Weights of a small audio captioner: 7300 steps, 17.9 epochs.
Rows from block 2 of the audio encoder of a small audio captioner, named by matrix and row number. Rows with one number belong to one neuron. Each number is 500 + 50 x the weight over its row's rms, rounded and kept within 0 to 999. All counts start at 0. Numbers have three digits each.
After each neuron's rows are labels from the 100 clips, of 14976, where the neuron reaches its highest value: "responds to" is what is common among them. Only what is clearly more common there than usual is listed. The data: short pieces for a synthesised band: melody, chords, bass and drums.
# fc1: MLP up (encoder.blocks.2.mlp.fc1.weight, 512x128), inputs 0-127
# fc2: MLP down (encoder.blocks.2.mlp.fc2.weight, 128x512, transposed), outputs 0-127

fc1.216:558492464407491534435522498482519534538460552442477566591490552506429532395510447456472607460530388484537430502475440442473527487436487527497495438442373484550431555514541502575524485534585507527497555525471449458501598597587517464550459571442583460521498588449609443591455476568529467533476475483499452496440454476487538509525457455515496487476459583515558571527523480578453455555530
fc2.216:470429471501544496478545486471376504477491526557502459437540362491527483509478561592540545533405508491507532542436391493450458431505536581514555525525495566522492455466535580482507519648414522540524395536522596518526502382536443520435545545491502505516516513470535450439548506518507449385502565587511448508490499495491421528518474583544537491527469557438530430417461454545518454555542
responds to: rimshot

fc1.456:439425570585484427524461469431499513548458571412519486528552486462431533544463550557576579507522456441607493438501528483537449544496513419517680529542542440498473493458571544469547452529474556467483521516520495462578481526536449384547541493543476497576511496497555486561483460477428536450552474506549392473455422484446536454525510501554572471504501398524525418500504390521542501472429
fc2.456:432472560509391456517526533467403553487554355593483493534549433422513571439553542570485548529557506527497456600516523501429517529423426445523610525380522489456495535475495539534565471467508506514473561489515450459508533398593445469462504455460486448536511518501440533546476471482535458473533469549489502462561470465510490576475534480517452603534515465560483397570581515590541500435447
responds to: saw pad; piano-like

fc1.419:531518605510509476484517455491583507451545515512467444492539459418418462466492470536553467461460589542513515481518455508463425551476516473496429511493474478544586536541479551551542492487574529438521528562520542414565455449428477506561525579514486544417542483433536469451445481454662512467543493525527549453534503517436529354426533562422475524605522396460509524583399414522516551496510
fc2.419:489551480605502458506468537499406530390470522448460446508550493517550482522564540541516521445476530527452544498483599512410468561513497503575529459527541472512500494476500499471441596424524513555413576441583537492515488502581472531460498422546423484478521432447472479587515517519547506604494489428582483537403471480491465653393545406565456545516441491475548558423465478493495411552518
responds to: rimshot

fc1.346:521466499527499552464533531533618461442398545494411551581516523547540536502506467453475473474469480485579402497502484497400513434508529434417397538490469409446514529420524398498557476489499541504420502550576511500520472544499488551501545554472587519625510547546469502642444572571532424421442488459570445471416504507479541461461477551542476536530472567543531493481460553543481479428459
fc2.346:532592509513488500535506523523513505540410520509599458424476502498558482484491512499424553532517500496551484508548483493609568439525571488594545454381490497508439479461412445557410486511352489608469452477500441568547504473545483448485594500498482413431523570472507503442430514403467458475474508563447432518487491489511497535458432506510537549454590584512456456570529489529498646538513
responds to: clarinet-like; square lead

fc1.454:498479480461491438426599522446583457458557483427500520485492589495561516513610404476553416589459477482507524481504488553495458514571438390483443445482447459431523447497635485502493492535556531462471485497464469504477526525557636471460542540525477481500490465531555524461481585514426565502623588466437536488550488548431512382514551538473502474516473505428562530518486476424569454495420
fc2.454:427513397563548501493471402508513414465479491471540427626453448423535484413462518510468590437552486481479557518551463502472497440525440546491515481520599526524553511610568466443469533468423482522476631552489480518561524635462382574497527496489544505500498482588390420464518514492515494457550536463426431499468541540508538535443515471474502558543467543491478531448470524479509406539532
responds to: quiet level

fc1.225:556554457468600404493478486456505497430550493488476463548524572507498539548562471458537534515522472528421443457498524562459490507545462426559534519405480446426437491472521583448528637527559433379515488502517403465534442578457602530556513535534430510497448478450486537429552455563427501511607512516572464523543515531523478352481522582499503434518467438513520529530510505517607499490530
fc2.225:374484509459492513473487459495586488510484523505569440556406308491539484499498503470554472578481449527549479514487551444579424408550523514491475508520476547445572413642525447511490535524478532545445526557528545467575494536475384459509462470591489475427473521529520475531466523517484499493576594446518420545471564475502530540480586501401481559467472605505508504459484487479502486581479
responds to: oboe-like

fc1.388:581539443510466531523545424522468521486473535635460495532570512445456565478438480477414605477433529490390433484481497491561618474561468433499597518460471470567373491410422472502479448563513450557437537567502478436463521412547539480540575504420438544437510433499496508415543519533579516451553506529542484512496565542566511524462520535486545543523498453486477542500508454512524594539432
fc2.388:472443489517543590501388542413570572571518612471520527462448540458579513565499465512392509596493540471461550537578467538466384544504586459455514458511516397571458505514475507471497463493388469469482447472436502547490550555552516431540483509510575442482485526527514509487501560430575476523446538471554523531534510489512424565518474438563495559435432471371537498488506554468486514394548
responds to: square lead

fc1.426:464522547468529481531519418550538512561458598519530466493524601477409503521475498430565499462493407498466493436483326510574547448502519578524433401480504511562477476492506559500534475562439509464517455563478472533540545592518566455575417459468509455495545481437532476373556497482470595449613598523491546585544446478482473422473485440474549540558534486452496501442462456501495513556473
fc2.426:526383562561560541457392450536550504485551476518552525517370465517502567551510486471524523528525435494420603481506452514449427461561500495538492607457547411602655528480492500507482571506507354408529500510517538547521484544453407532524480456499546540488496524460532523476443494535445469551539509541508576509454509492465456533460450504488487591462453436511541479442495482511452541395567
responds to: oboe-like

fc1.252:418531489539413517517413465473574430533442454563432514499453517512557484461515463625469495438510465506482533409472545498450407435534566525412473470509533480519467489533483512507501472532422531468573566470522497434551490569601423590440497486445481553529524568523592509552496484478577423598551496482480465564515509487543519505512382534535509559538594405530487468414440498489615497523445
fc2.252:408526509390440362492476427395644540542543531556507578532483497486492492440526559525514452519536571439446531478525476546528490461552540547475489506518437524477462531544503487500477489493387513474432505530517494610611597522593506593571423474501546472560445459531519458493500417567562439492464398529573408557464460512477552527502507470414466516484509524502505428499489476499496506541477
responds to: thin (high-pass)

fc1.113:565521486533543511498355531414444413396571533460455482541474505485458436453508481411521422516474563539578412462554482536520448389514456513500621488518559431583544437529484585545478602555449505510440468439498521494526460512466462488600453510480471461524441561536573557552474518532520463462569455451489489499474537504492421414511488500582523523443534543545530505530541499494599509563430
fc2.113:456497521556518527576485529461401504493485397483490483488502366494507476489506525600398566590508433489501515571512496534515459501458464446466519503516430409628461496568508457507562553502495478497507611524469463536519487502531413436611472484401562481475423550547453509520529480549451503465552531454565516601482501539468465468550393459586448464512510568596534505499441433509508550584464
responds to: kick; drums; snare; clap

fc1.275:553489519454428444440556423510561450553506461545432456487498476659504503459503464473487459506548499510504579524575425493492453474463524459507455589597489465539470504600425560499546517461427524454507546481544384456392547590414587456571532488488520482474509527457497599567528477509536520484479509547612512476464481482522440581422513502439520484500414502586531460516557477518532446403511
fc2.275:437461493433435491533538568509376571446522501539527526441549549601528548450476510556530483481478470486497443410440490485641537456508594523414552512546453513455518453543441497541493471409492467432514581523502564377503535539425456492505517526521456556423372508589512563530513463529483441533650573421508535558560490486490515494457543519444474520504546533548483485449489473522498488467448
responds to: bell-like

fc1.137:435569389478469527556524605465476535504488493456512475462429557512413529529470527555521463492577562555442509536546425440498444526476507492451523442418482450597521497491471610534392556526370474451478506498456506546524563600450482543477499536482516492532528483543497493494529509521347546418472515540490514573474565400552456540481547456399444501579495468574458544491478509598545518499532
fc2.137:547542391524536441456572397470581495485488539399572443505437478517512483637507494548473509572439414442463475532590443495517423582527566592508437544505545480488502469554570507495559392490548497500457471498532499454441515513454536487535469510508500428480496446497506531477467540443559501424474514506532415508548506614479404498551442583474530435469468445498549605485520459571544489594492
responds to: saw pad; horn-like

fc1.381:534420506510602487524463565452484451381511513532435499556514412583497483493544504572504401538584465569481544527479472491438509447600517436429572473443554552539437569499484566469507511575465604535470490547484493465463528501511423513506502503471543491433473502418433447560476382456529479575601463512590523529502484567544456465482529454522563458590493466468453503427484413486550408516540
fc2.381:492424455507479482595549495611562489539356482458512527380535544506579535465453527573464586426511542536513444489458527491504406529398471454505520492523550569535495406442498465495499469551508521488454562521490591541497423423479448517451493421558472444417563556509472562413529538532442509432498505519560468481462502528580522434557561556556529553569551461563450532549477505494479455419519
responds to: organ-like

fc1.478:434578427518496501516518450479566440505435492529565475457458561601493539440527582488478527426477516545614502479581394497562555500456499561444471520534568537498491494489576519479512486422530507554488497482434601471564384526413437487528515433544562439390515508544550518459561502546489432495520520458485555487565442530429452468423445481459540464490532452477440582605523511471577461405509
fc2.478:530530478422504464376621527474485479409478424485391485437580530485578503489541496471449447527502475455456570522451511571540506447460430566426604448484505553565510495586480489510528487476492521495483597513579567432517539395496524496583475510469598455563440544578482443551499604485480528534471482493597513420466553447503452527501513522542504507519483462489517460467531438470414593494428
responds to: kick; drums

fc1.59:528507473528520392476435504563465540580473466433502499540438501561553489567456507539464562496509568438484573531528508415579532538618526532495505563528440467487525529507519559574505462485479486489455397453498458595520566539488534490426442450499558487536551493423445457477566438540607566515503544498457517449530387577551448368464519486445511489446515434533495444512530549506455536415373
fc2.59:530479480485539469486459480497479606542502517545554504478532501577485420446425409467451584465453480469457590529512472442514576590534442483539519547480533474509558524499519463472531565386412542485594525426433465576502484474471412622496507492462534458540506496493523392520409482517483532480599499491583482583519494464516509452552467525513444465527388507506487420391540612561523494544563
responds to: white noise; pink noise

fc1.464:491586540461463541428381481505517549495523538480463539555521524425579543491621513490519447570461522581452482452512418584428573435502511501609568495496502459536522373435507519486498463520454523548519522527339482492488426567469482469474549515525539566545496560476470547470516341511435536490485451520440491501445522530469508499423398560498549538515496506539500503508565482541594477500447
fc2.464:488410503533529424423486471521477563494525431509511473522481540505501560418509472491576462462535537444518464546553501490529498522541598443505602516510493527511441539532624559498569531475527571498386625472496491484531436470567440501481506468509414427374473525520579512612435534467475339478485381442459506455494503529519469517471505488552407527576553496554489497497578487535476489477474
responds to: ride cymbal

fc1.511:597515479517436467537534501535511519470473489420443466484465488481517582532506437517530509480558516573494552463337465457571488488584538519426585524424501475565525565491567466511574541575499541384491522470535517430512487476469503353575503506591535424491531523391498592490540515370482505458495502442534521440499506454479432492491461527539467460402536485533477477465550488622522513539522
fc2.511:531526535478474461486511474492497479557462426558466469603507423460496552547513555526376517583588497494464443415475481497540361528536504475412522457587561485436501538519630508448407468531470407466516475502449477589546547533561450597545519565478444479485494412500523513491588495475446462539572556517468534487542536476518600560504535492518551515465436469479506476503553435430377474528508
responds to: organ-like

fc1.496:501621469436591507559460494454545473407480600506548508548523438447540551469488451529467409528417547538499457459489515555518561454599487544433455505365441526513513472541489602486503516512505496527405442444460553493498562598490542512505438541510568555439477548546448504525539463548476460512548578517514518476455501499481454527580384536372487559456403462526461482517462559488567454459494
fc2.496:471418506476476426488640534508477509614573483463499504551564472500509559476492526556468527520521468471570439489405565540460452487480554449629504500560585554476438494520437475563495477474510462560555498567534485431494457552573423452418461471432535407497557457382514444501488521502521496430507461440475487502636540501466471473526520460581444567464507540586487489454526430546433563550512
responds to: rimshot

fc1.163:438480535482544488526494433463544478529503412539510494350522553535483461453427463567400495579480472555518590559616438509654571467519535457444561529495523497517548532370516507457603453487465455538404486551483498495539456485475531463550514426450508475507479579471577513438474547465515442515497423505517452522579481466555581485552505509489455550515450522465441484520510440508532569445413
fc2.163:531507501429482442482451461483521496580525490512478417411466503474551536469551514432429514564567539489599570490454457575477406558503557478556561497568574402481529584496542363482479535497403511511501453498483483471520602510567553628436481543540488460448502480520517445433491526557565436481527577503521482546487505506502484457562413412522435524494484495477418541581533433433471495429573
responds to: square lead

fc1.54:622410575525435505518583566401424456536498471530419485481463527558472510514494464587490490489471511470523476517459480552589500510515527459430508473551468448503541464567562490556528453493519498400406524503548444516581492564412508503475411495537573562485441529468530501448484411480590512467443564596455468539571512539489541513529555486518458444501556458374530524448472523591487475563381
fc2.54:479499492503488368507440540483423572495607501525481469464518546482411496553531370471568477416473450518534499414535604519547523524544472558528463414514562562464469401573566483502574509382515527453447497464492531475570551499488453515477505442552473575565481557464590506574454421488538523471539545546441577501471474456517502474569508552484448456535527506450506492466473497514593503480358
responds to: clarinet-like; melody instrument: clarinet-like

fc1.255:467499429416455591503523555461523449581489530495425582563514519651413493509462472499480547502583432434500568475474496449534583488560434481513509444469466480538511630439473503483538499408498476479484497511495573535490500477509581505584480529478473491479543463486520478549486493538451546470369507410584520465477493519545491444536644364509542546525528458471487553432479464435496536575521
fc2.255:505466468416462427517552471548498527474482456539466440477414471442629499519503457522517565590505492512476451500537522533410412469517486590476491458480549511534596550483444481530535489577522497495404546501517473396469522469541449484463521470564504470446509555474449549498478503634490445538415625528644422526549473577539379504598453498524504482528556515534475499520468433429545466505492
responds to: open hi-hat

fc1.274:508517526462513485559476521430572470475494457482494509483516575490462351540483502514561424432467483547465461439544519483517489571527477502493531461562509505544498416454421568599630482480561497476527431535429565446521418566449470476525553518479479593523474532494558528480501503511513523465397552513498589346517506541476447496467438448506539530434587489444519545473453492512603524650458
fc2.274:563565512496523470506484502604500514511461500477433490580540458442463533513469480537480449443514440518478580490436447527525484468465469454527527470499564506470506482499491423378455488518454504502578574496500565566554569570619567598586473405486511499441497491471477540599559433414431527486493391516481442548534560471415480536407534556432457557520477523552496496553538405461425463607530
responds to: open hi-hat; crash cymbal

fc1.35:447472484516492472467543409439467492489555566428553458571535542440512526491488414475606526486532590468504437521434518534483489420544607488581500541503514501498461451535589616462506429466542504447556482409518531480477493529482505467558379556481524540497462555531526454489480560573461502424505538532550461493479500447481414534577490511448527492463448466509524506672422500448430531592404
fc2.35:489452483432451523501579569519499512528510453487518510353548446526486528491550550527489583504513409489380445459468450537561529558551565508414483450461487537458492589529444426519512418488493449570463406529553572475499533557562536472513517476578540429457567505482474532498469446471486576491475407486479500461536538491516422449508507499490549535385571479500457629611573417561494538471533
responds to: rimshot

fc1.308:437518487500484478455502504447556450613491513495628512521357556552602516495503464430479534511532436490550372490497502543520502496451407477531501543527533462515551418467433566464497418540498502520538503504544427537487442500472603508468523521424505584410512612458579571453484509507505595516494554470510461431531404586482497527498443497545495398467518548541554505529440572485432539462483
fc2.308:447492491455552491504494565529444557488407441501452478532573409570482489553490582437475560440558593579434456567458527506502451525447514470488548559566489483406496417518461513463449378505429533498544498534543550566481478426420464529410496476447564548565503470494399551454552433573520463468485527520453514547559492475487514527564554558436519553526514566511543457502526580522418565422403
responds to: saw pad

fc1.40:520456480440529529453578598518411570465528468442500511502489517442524521389458473540536561320475544511518520588519518459555446538421503555430569499493466480512526574543430510480534494476523421514605451516496553434485611500546486448512480614424509479516547562474553495395469461595430566476503500447508584522477512478486406575481521474527565511477512471480485512505504426483439566523452
fc2.40:459521460485451472435458436476460497523478501567455446472571536500461544503439478511344501529470504504543480445600471516499534619540456454473500451436483439507440518468533528584477547559505525501507416481496498527532489458576515572529374469628497526545427510448464450519557495499645469531502475504585550598525500498560451482507497446549545462491501492585482486489429402615528458439568
responds to: square lead

fc1.69:452532482441502504551533491524533566439505460382575540451431501531432527572569412448462506502550539442467464471531558491553468525549511508523474506453535527525483495575519477558444511547479631592493553525430546440548511469571485418496575522441525490459405486512612481451487551615506604479447508414474526519495574457510466494452481567530493415521453418570487517526464408488550471391459
fc2.69:539453450522520457604528473583570469421485475433500499463381591428485487544452422543368483498486543495528592486559486578517470478490418480522513534507542529454481454519566465600461485489445507518477544503452515529523564526511412536493556530418559393539449508587490480457462506585501544468515469558450538419518516444451590481465518499503513440571451583553570419505527534456576409495527
responds to: quiet level

fc1.292:501500485518448446447463464524507613496579491523480524537545450518482427423468458468511372573473477567566486427453469485470509477470482443500556532455548503500508475475388474492426532498389604543503485458480516439504461532481539477563516472482514534470568523603440537548515479512433491575434573597453569539489515487558516582447483590470489472434494613542578513467435409596511586547461
fc2.292:478545463512423448530532448582511547437485478498510443480543550474595453495476497487497568526475536429452506505478504462531545496409614592558462500491502606470571466481422488399466466489379586489503441556535546472519525547518458455446490404455561552570474541524574395546439454504457463522592548541476509505576499543488489503484447491493443475493514448408561632440420492517508540503583
responds to: bell-like

fc1.57:449528444505491547465562545515489572544570530504535515435565530372553507455568435413495501460460568584598549385474509451572504494467446509404488471515480422495536558518456534513491522395508551491506462512504508524493431510500361515497521466482500557481545434498468506494576499458565486464530512447498483519468566454580504478497568509474602384557397584460443557583554509577487449478465
fc2.57:476436495421447461563598464483506528588499582516486428461503436500470483488432457463519555504497525453485570496549437590526403524408514549503503577488436510513483525519426442392547551513486540542522582470438543434504433353448511565591468469469512562439454534506510516546494504508431507540419548525526419534554517539478550523586431495468479517532418498526612550543527606477517505466438
responds to: square lead; mains hum

fc1.117:493471577509474423510514532477441552401514431415363516504454554583526552590388494564408479505621484470544512480523536522477438445550403593418454522462516475513552489472570532598501529576465525554470494494473514493470418513475532409429550453459460514473497566592555505459480468518543571507544457527487482561469525447467451478543571534463569490414483492574530494489576537494515440513497
fc2.117:468509503487512571445614400493475484571494460546434508453529499485517559594440467406460494534590446502478468466565485518523419517527450513470545418522590538560452525504497496578445551438530542555456427510488444540530390431552444443465536537619507550467423530504509522497423548521486500455476459476406448500560540575434589449489477515594548483496487456542571531500530482450603450454564
responds to: quiet level

fc1.342:497461442532494541568421473515561495582488501433528507434528580409524466575403465462502620412543540516469465515484443534420419461526483578572547468553509478570454538535494463506554512519455423639536473543483513479447584529517517443471474451511461476585529511471513478481541522425479472541521421448428488578474610547538538402577446522530500501518513412433552537450420461504550478549495
fc2.342:460479542386521497421454463497590404582527469544506468538447539475486474471492563494498493510544526494422454535522531540521480479521536632604638519586430468492503610471579506503456499487444490434477536557588533499450541501527544592512421479589489495536503455514490502482416383416524482550519394536553462519492548489477519517523414516443523517493454416444470444473426469506445467555495
responds to: bass line; thin (high-pass)

fc1.470:474412458425468435514497592476441498430386572578566471502461474532505469567495552536492578541515452598497438549483493597537497528469471405439546529452452500583494499513514517467531524469472566532515431449504509488437523536546536487489575594485458463447575605485594469523518448569462497430447500469516481471572449527438505584490514586401453460462481475441425462557504529459468606449553
fc2.470:537490462485495508392506420456513464512542527499562508505486539481527476547523465461388546486532498389457561356550506550559636458451516539546473570474453421510532471475563544440514551540447418598592479445580497518502480510539504494566483511529518540489460441472398572434460463572472541482484509430613558480516515505482501491553512514594517459418436591581474459533551479485434470492479
responds to: vibraphone-like

fc1.329:436480455445449542482551490514485399573406434437575525497576526519550624436493489527517554443546577444499520558491475595469514566443520559491517516477476513445497533463413528435528535449541400476471486461411488464436518497496538494475527504461457546466543491556567509463453548549487551505497380517541497592535571460542496563510424536499519510487471517455602548513509573448399445629421
fc2.329:466473585495419420439580371604450556530453399539543536401605521536439521505439504519434452445530445560444464455613456539565515395481512540457451455510500559552510447525552510458614570576525508472525467484446488498433421458459569522542456502468520516502495507553506562452445508580508534491441535581535476538511435454495505429530502519545467521453562454522492572534499455521455525537529
responds to: vibraphone-like

fc1.287:471531488482451512415534484558440540549497487422558493474551504591536472532518487432534569473506552494498462519566467556536451475462494518440415514490497497547465499507453484450523522517523566539493436446367474472461448421443427515411496501537430559331491492555543476526512643469489491472407524503566563515449528526519514461551478518511673499527574506461564541496597559466451569476503
fc2.287:444388472396495525522490352573480479478498373512461559435540500431611506598451504590532406525488489548431532445492465548480518543504436495570454521557533552523454419520420487417543576588523476486550552484520379483611508542450488509545549520487411522456526484504474530484504546495505475473525513547520477496512523441537610455533532451532487450507539465430524507572454472518494555536493
responds to: square lead; vibraphone-like

fc1.207:442512470472561601488407523456482385534420560636420489468549451410498495503523524553500530577499499421472503513584523516506478502599554455579396435477493501479511556514433549608511472510521523510562476523490599459438532571478506511468533498458483508488431525498440501504429573550431507510414540468459433443403521445504514557520465520469541485526508466475541575562589463576496458540410
fc2.207:566548562478485531522462421498433509428544494539435529494573534501453432462590455501546475518477499561536559535496431520504418443540487556514529532422478506529527366521486558558571498468437494463460503594373458575472539384507485494562564506467579521415586511600469475481559487502586521542439404453521501424501484391504511482470461577530534463524456518540529471433398499517492528552487
responds to: ride cymbal

fc1.20:475543556496355484526490471478554408517576436469432493513489503484566505555527500528527537499495542536567506524504387404471591509502543538470469499547547539556420507454547498507501586516466524544478459430473524483488460497640516528517419468430413544503598437495532484446514579519454502476542537511616489575523542432468502408484463386493474493516578479468496625499504438465545473417446
fc2.20:462539437443493483545469538388513528506492440464426499563421488454611618516542594522516430511504513518503486486446460502456441515507462485475400583528521513548480462558475493560540537421472374486558632534536539496538450427468418506551432539477511543521510489481528541428560547479503521474461536499550607449452519457487394499511458534481512513563523390521572455546483425496518589586493
responds to: thin (high-pass)

fc1.131:632480495499480507557423524506514452474420412449554450502481530486491510438461490571577535468496518482466484538393459499503484446618621565410508578485454498492512471463512454499479501403541451429461432555567492486457546441576541575389444519492524511473437461500555444577547561484506547520460464569543484414575559533543502579464503443514609590510562544462499533495520444495450491481496
fc2.131:539522478529463403498543519471424553489585511496535483492530556395448529550514577575513484503510510586560463416529595460505481440550485518530536501489474526540412484483489491469518477446509489481483524537457549448491431446474341413452527483481496442548499476518474501464637481447564550500561498547409462552578474513595512470494445454546553466556500398521471517567376538547483431579584
responds to: clarinet-like

fc1.157:570534542479417450508462431455571447549458507470496450428467516631423466509479530532486574432442510476503431515503435541418560444535499494568513500569499535573403509465574537483531513533458468555486451595500476440464438432490487584475545544463587501517450519423479548457500512488541480545451409363466546533556525527586533400512547516495489555518519577522527446548564403483596500524504
fc2.157:498517540437507507464566393459584445561470552463488491465437422511563444489420487523547524559474492475489505457517487559504498468433579445617554562555501556505583509478608442577504447534357388495497434477522388430489492478476466530437489555525566480529543493452465444551535424426507494494511497500518569497512404569489559473605541467537552462505533495520481472475625498534495480544462
responds to: clarinet-like

fc1.490:524470543506455493563526464479504559528493547543518471578467560404507608419452431413440555477476610605468399443555453437535499414508525530466472501462430508439425461452492537533494407511436535388458481507579548408537581440476461505431504583443478561481453591490469538462459530486522536517529518447501552572513513576494508520584489475505567537461501529476535589598483495485509474552532
fc2.490:525519566550618624592513460431473536536588548492498506482470468574499509482524535473421501466399520516436495457543540470539467509479468498503508518516418549519533423495489472510441389475470465532567500498438472472572518536545454387445581460399472519543537480526431607524466451524481438434461458489557434477558557507487419511573501424533585581443496572525568447441500471552436553530536
responds to: saw pad; string section-like

fc1.181:491482569445493489447496459394437431448512568424540540442497505482540486487480432465526487541552475468487485515433439559527493527471531469580425449398516560532453558422568499442414544539397474495454504526489549536533529548526615544412480636596557576505403508502460455517556522541492575504566469472509504635495499441538530476435506480462504502498471567546582569498501579518499431515488
fc2.181:443499491448544521478494551606499451488487416541481467571503493469451454473488437568475620531525516425496574470486521478505528398561455545482507561539488511511525483564552498541587434593510474499553568507450393451459477534533416545576567465553575469525531533518543470497507509454485431478391585532426418394511531531361511516534467487467506523442461518517453486407539482510457467575604
responds to: square lead; melody instrument: square lead

fc1.218:403458544535565374465483463555417439593483567526516535440558469495491571569497546548511543558521455586444509426519485457447527486528494559517421581457484525442492536427468515480486547409527554530506482534426521492459526439525515521557578456451503472619427431409449579509448555544548557487427452502516506543511482523578453488583502468473519430458453507526433547543528450515485604548423
fc2.218:524579463513442502509505550530495546506475518539408487413510461460480396489516488528561515498516483424533573510525466515546490464517509488500550648492452485533594641553488540552457553527482514436521415580496401440532431462504442418521457380533471475460497471495496511498542612560454564519521393464462498535450536442513547441500462581520545539555464497512418505604448516511428440496570
responds to: vibraphone-like

fc1.238:518595429443500520528532492547507570479567463441415467501539573395423600467498467478566588447430475540546522486542466410492594531455479577442465535454419448532568563451462526511459504495477560391533481541422592502465536542519544535543529443471504534537515516501540447515571513549406551473529464488427472432488632507423507506539510456527549512482442458605438518490411480490472497545486
fc2.238:391508490533483528520603479542439468495416525530544420532612477584501456517532518443493514477484552579521491473567447483521503500449396470482559435577569510449519532457492490524488553535493517496377475549527455367490476487421458443457435415495425587563548494486513520466512447557520485479623612481523448619555453536499507546540495517462488522488487570541558481500545503469396496446466
responds to: bell-like

fc1.489:548546511444543453505511558476465454439394427472505475577520481488403504428509492457512489545569482521417501496531518478532502492518496548533494564516431419445493508505570496441535514403555577482548432450455475538544428538521526539520619562535511511530452561382472590511548475435435558526526484470448460516560453450532545575590597562548516519474510592518518491524378524425472434426416
fc2.489:511411471510474564413484389496428444530570576514476424526435517539465454541539540519504494511540448540499553552434450559531472520456407572471527564566528531496539452615441485538470526507533473426539529519484534589515447612484439518482476458552514447512443567425530545496509440570506653490446457522493486507345539407493546447508446512459482544514438511473508478467587526498572517534508
responds to: rimshot

fc1.237:536478475552495538538517525489461563528550392452478526450461423523517513425409566541569576456482500487577504547565547463512505482470540476550514470437438391592501534566442443550436521497483559496479491507497392513572517469547626429418541462444482559439508530522488539529559503457602457552578529502416523499428431475536468504491505510466459386551498475648466509457507502534443488489422
fc2.237:454461427538588576469491452513501621511459493505373496548474485563571414436601459491452462505561528506459570517526523408486600513562472385531580522472469609508498538487514494462509508494540519496463417486571465571520513523492592478477424572535497511430564490475460534564512444508517526545492486501458513504445445438495529519416390518553490463534549499596516542449472452368518461540499
responds to: white noise; pink noise

fc1.44:519428568414519540457549439485479456457554508385457501411481514539528483572448493491511501459568528527556469532463508529477480427552466562390486372531531509478509428463559664540482403498495520596479485540563481481456425536520500455424564394479435552519502573591517511467551510537555600448509525564513516516509521439495434529520520484511533532470516519470482485514506455598573404518447
fc2.44:447476486516515514421538402505499579569521476634385352499522464480591477527523567404452564521453497497512493416543533548483519472527459506556484546547469463565529515431511442482470617396509468534560462485583407536513499527531444487394511448490526534506488529485471523522403535571507517465491538436469525496522474587478457477499457514481485468512527411530547459487545565538584431463597
responds to: quiet level; ride cymbal

fc1.190:499473547514432467427525512484442588424471507450425504520513532427527521594523469504569473478507583542547432460468464543502364533533400593515434533498495525407526492451590479465522624521525537544494551491518511487366449499525566447452481468447496555466637481553526421508485556569484505516570480532493511484476512443546494472637463537453482491402605509503500501454488553492517479522463
fc2.190:484535487421554451485529407518522401561515423504456495495549570468446554415419521414461557505467611519495464454464479602464461377456471518429457499477653494519539511450497502485481479497540505486505488537535420475569544480526519588518489507529510383471488522422529597487518534522541488485559411451577417533558531523485594527510531536540450441468453528443537600512585515505500523446520
responds to: quiet level; organ-like

fc1.191:564465427563515391582539481511528509511494533578563445488457499491513428505469547497423475492538456469470479460480585481437501378501509553584463563521439451475528468551535557518471518465512537528501452505487484510571539512419473413397475530519464519491592466426551568502406558528565539493469597444512518383459424456524482475557521526517538429553475518507501640575537516476426609517440
fc2.191:543574518452505533490425510444447453454458472533519494567578402554522385530494504497519454507464538512539474496450504522497444500508523516411489489511546434507440606517412424535571531543496564459530521622559463533407417456501437582499503498525475542557586529565455439579519547526541594635448396416547446447439521518477564490544470508489447489525502484512492461504393559532482545519506
responds to: bass line; tempo: 160 to 170 bpm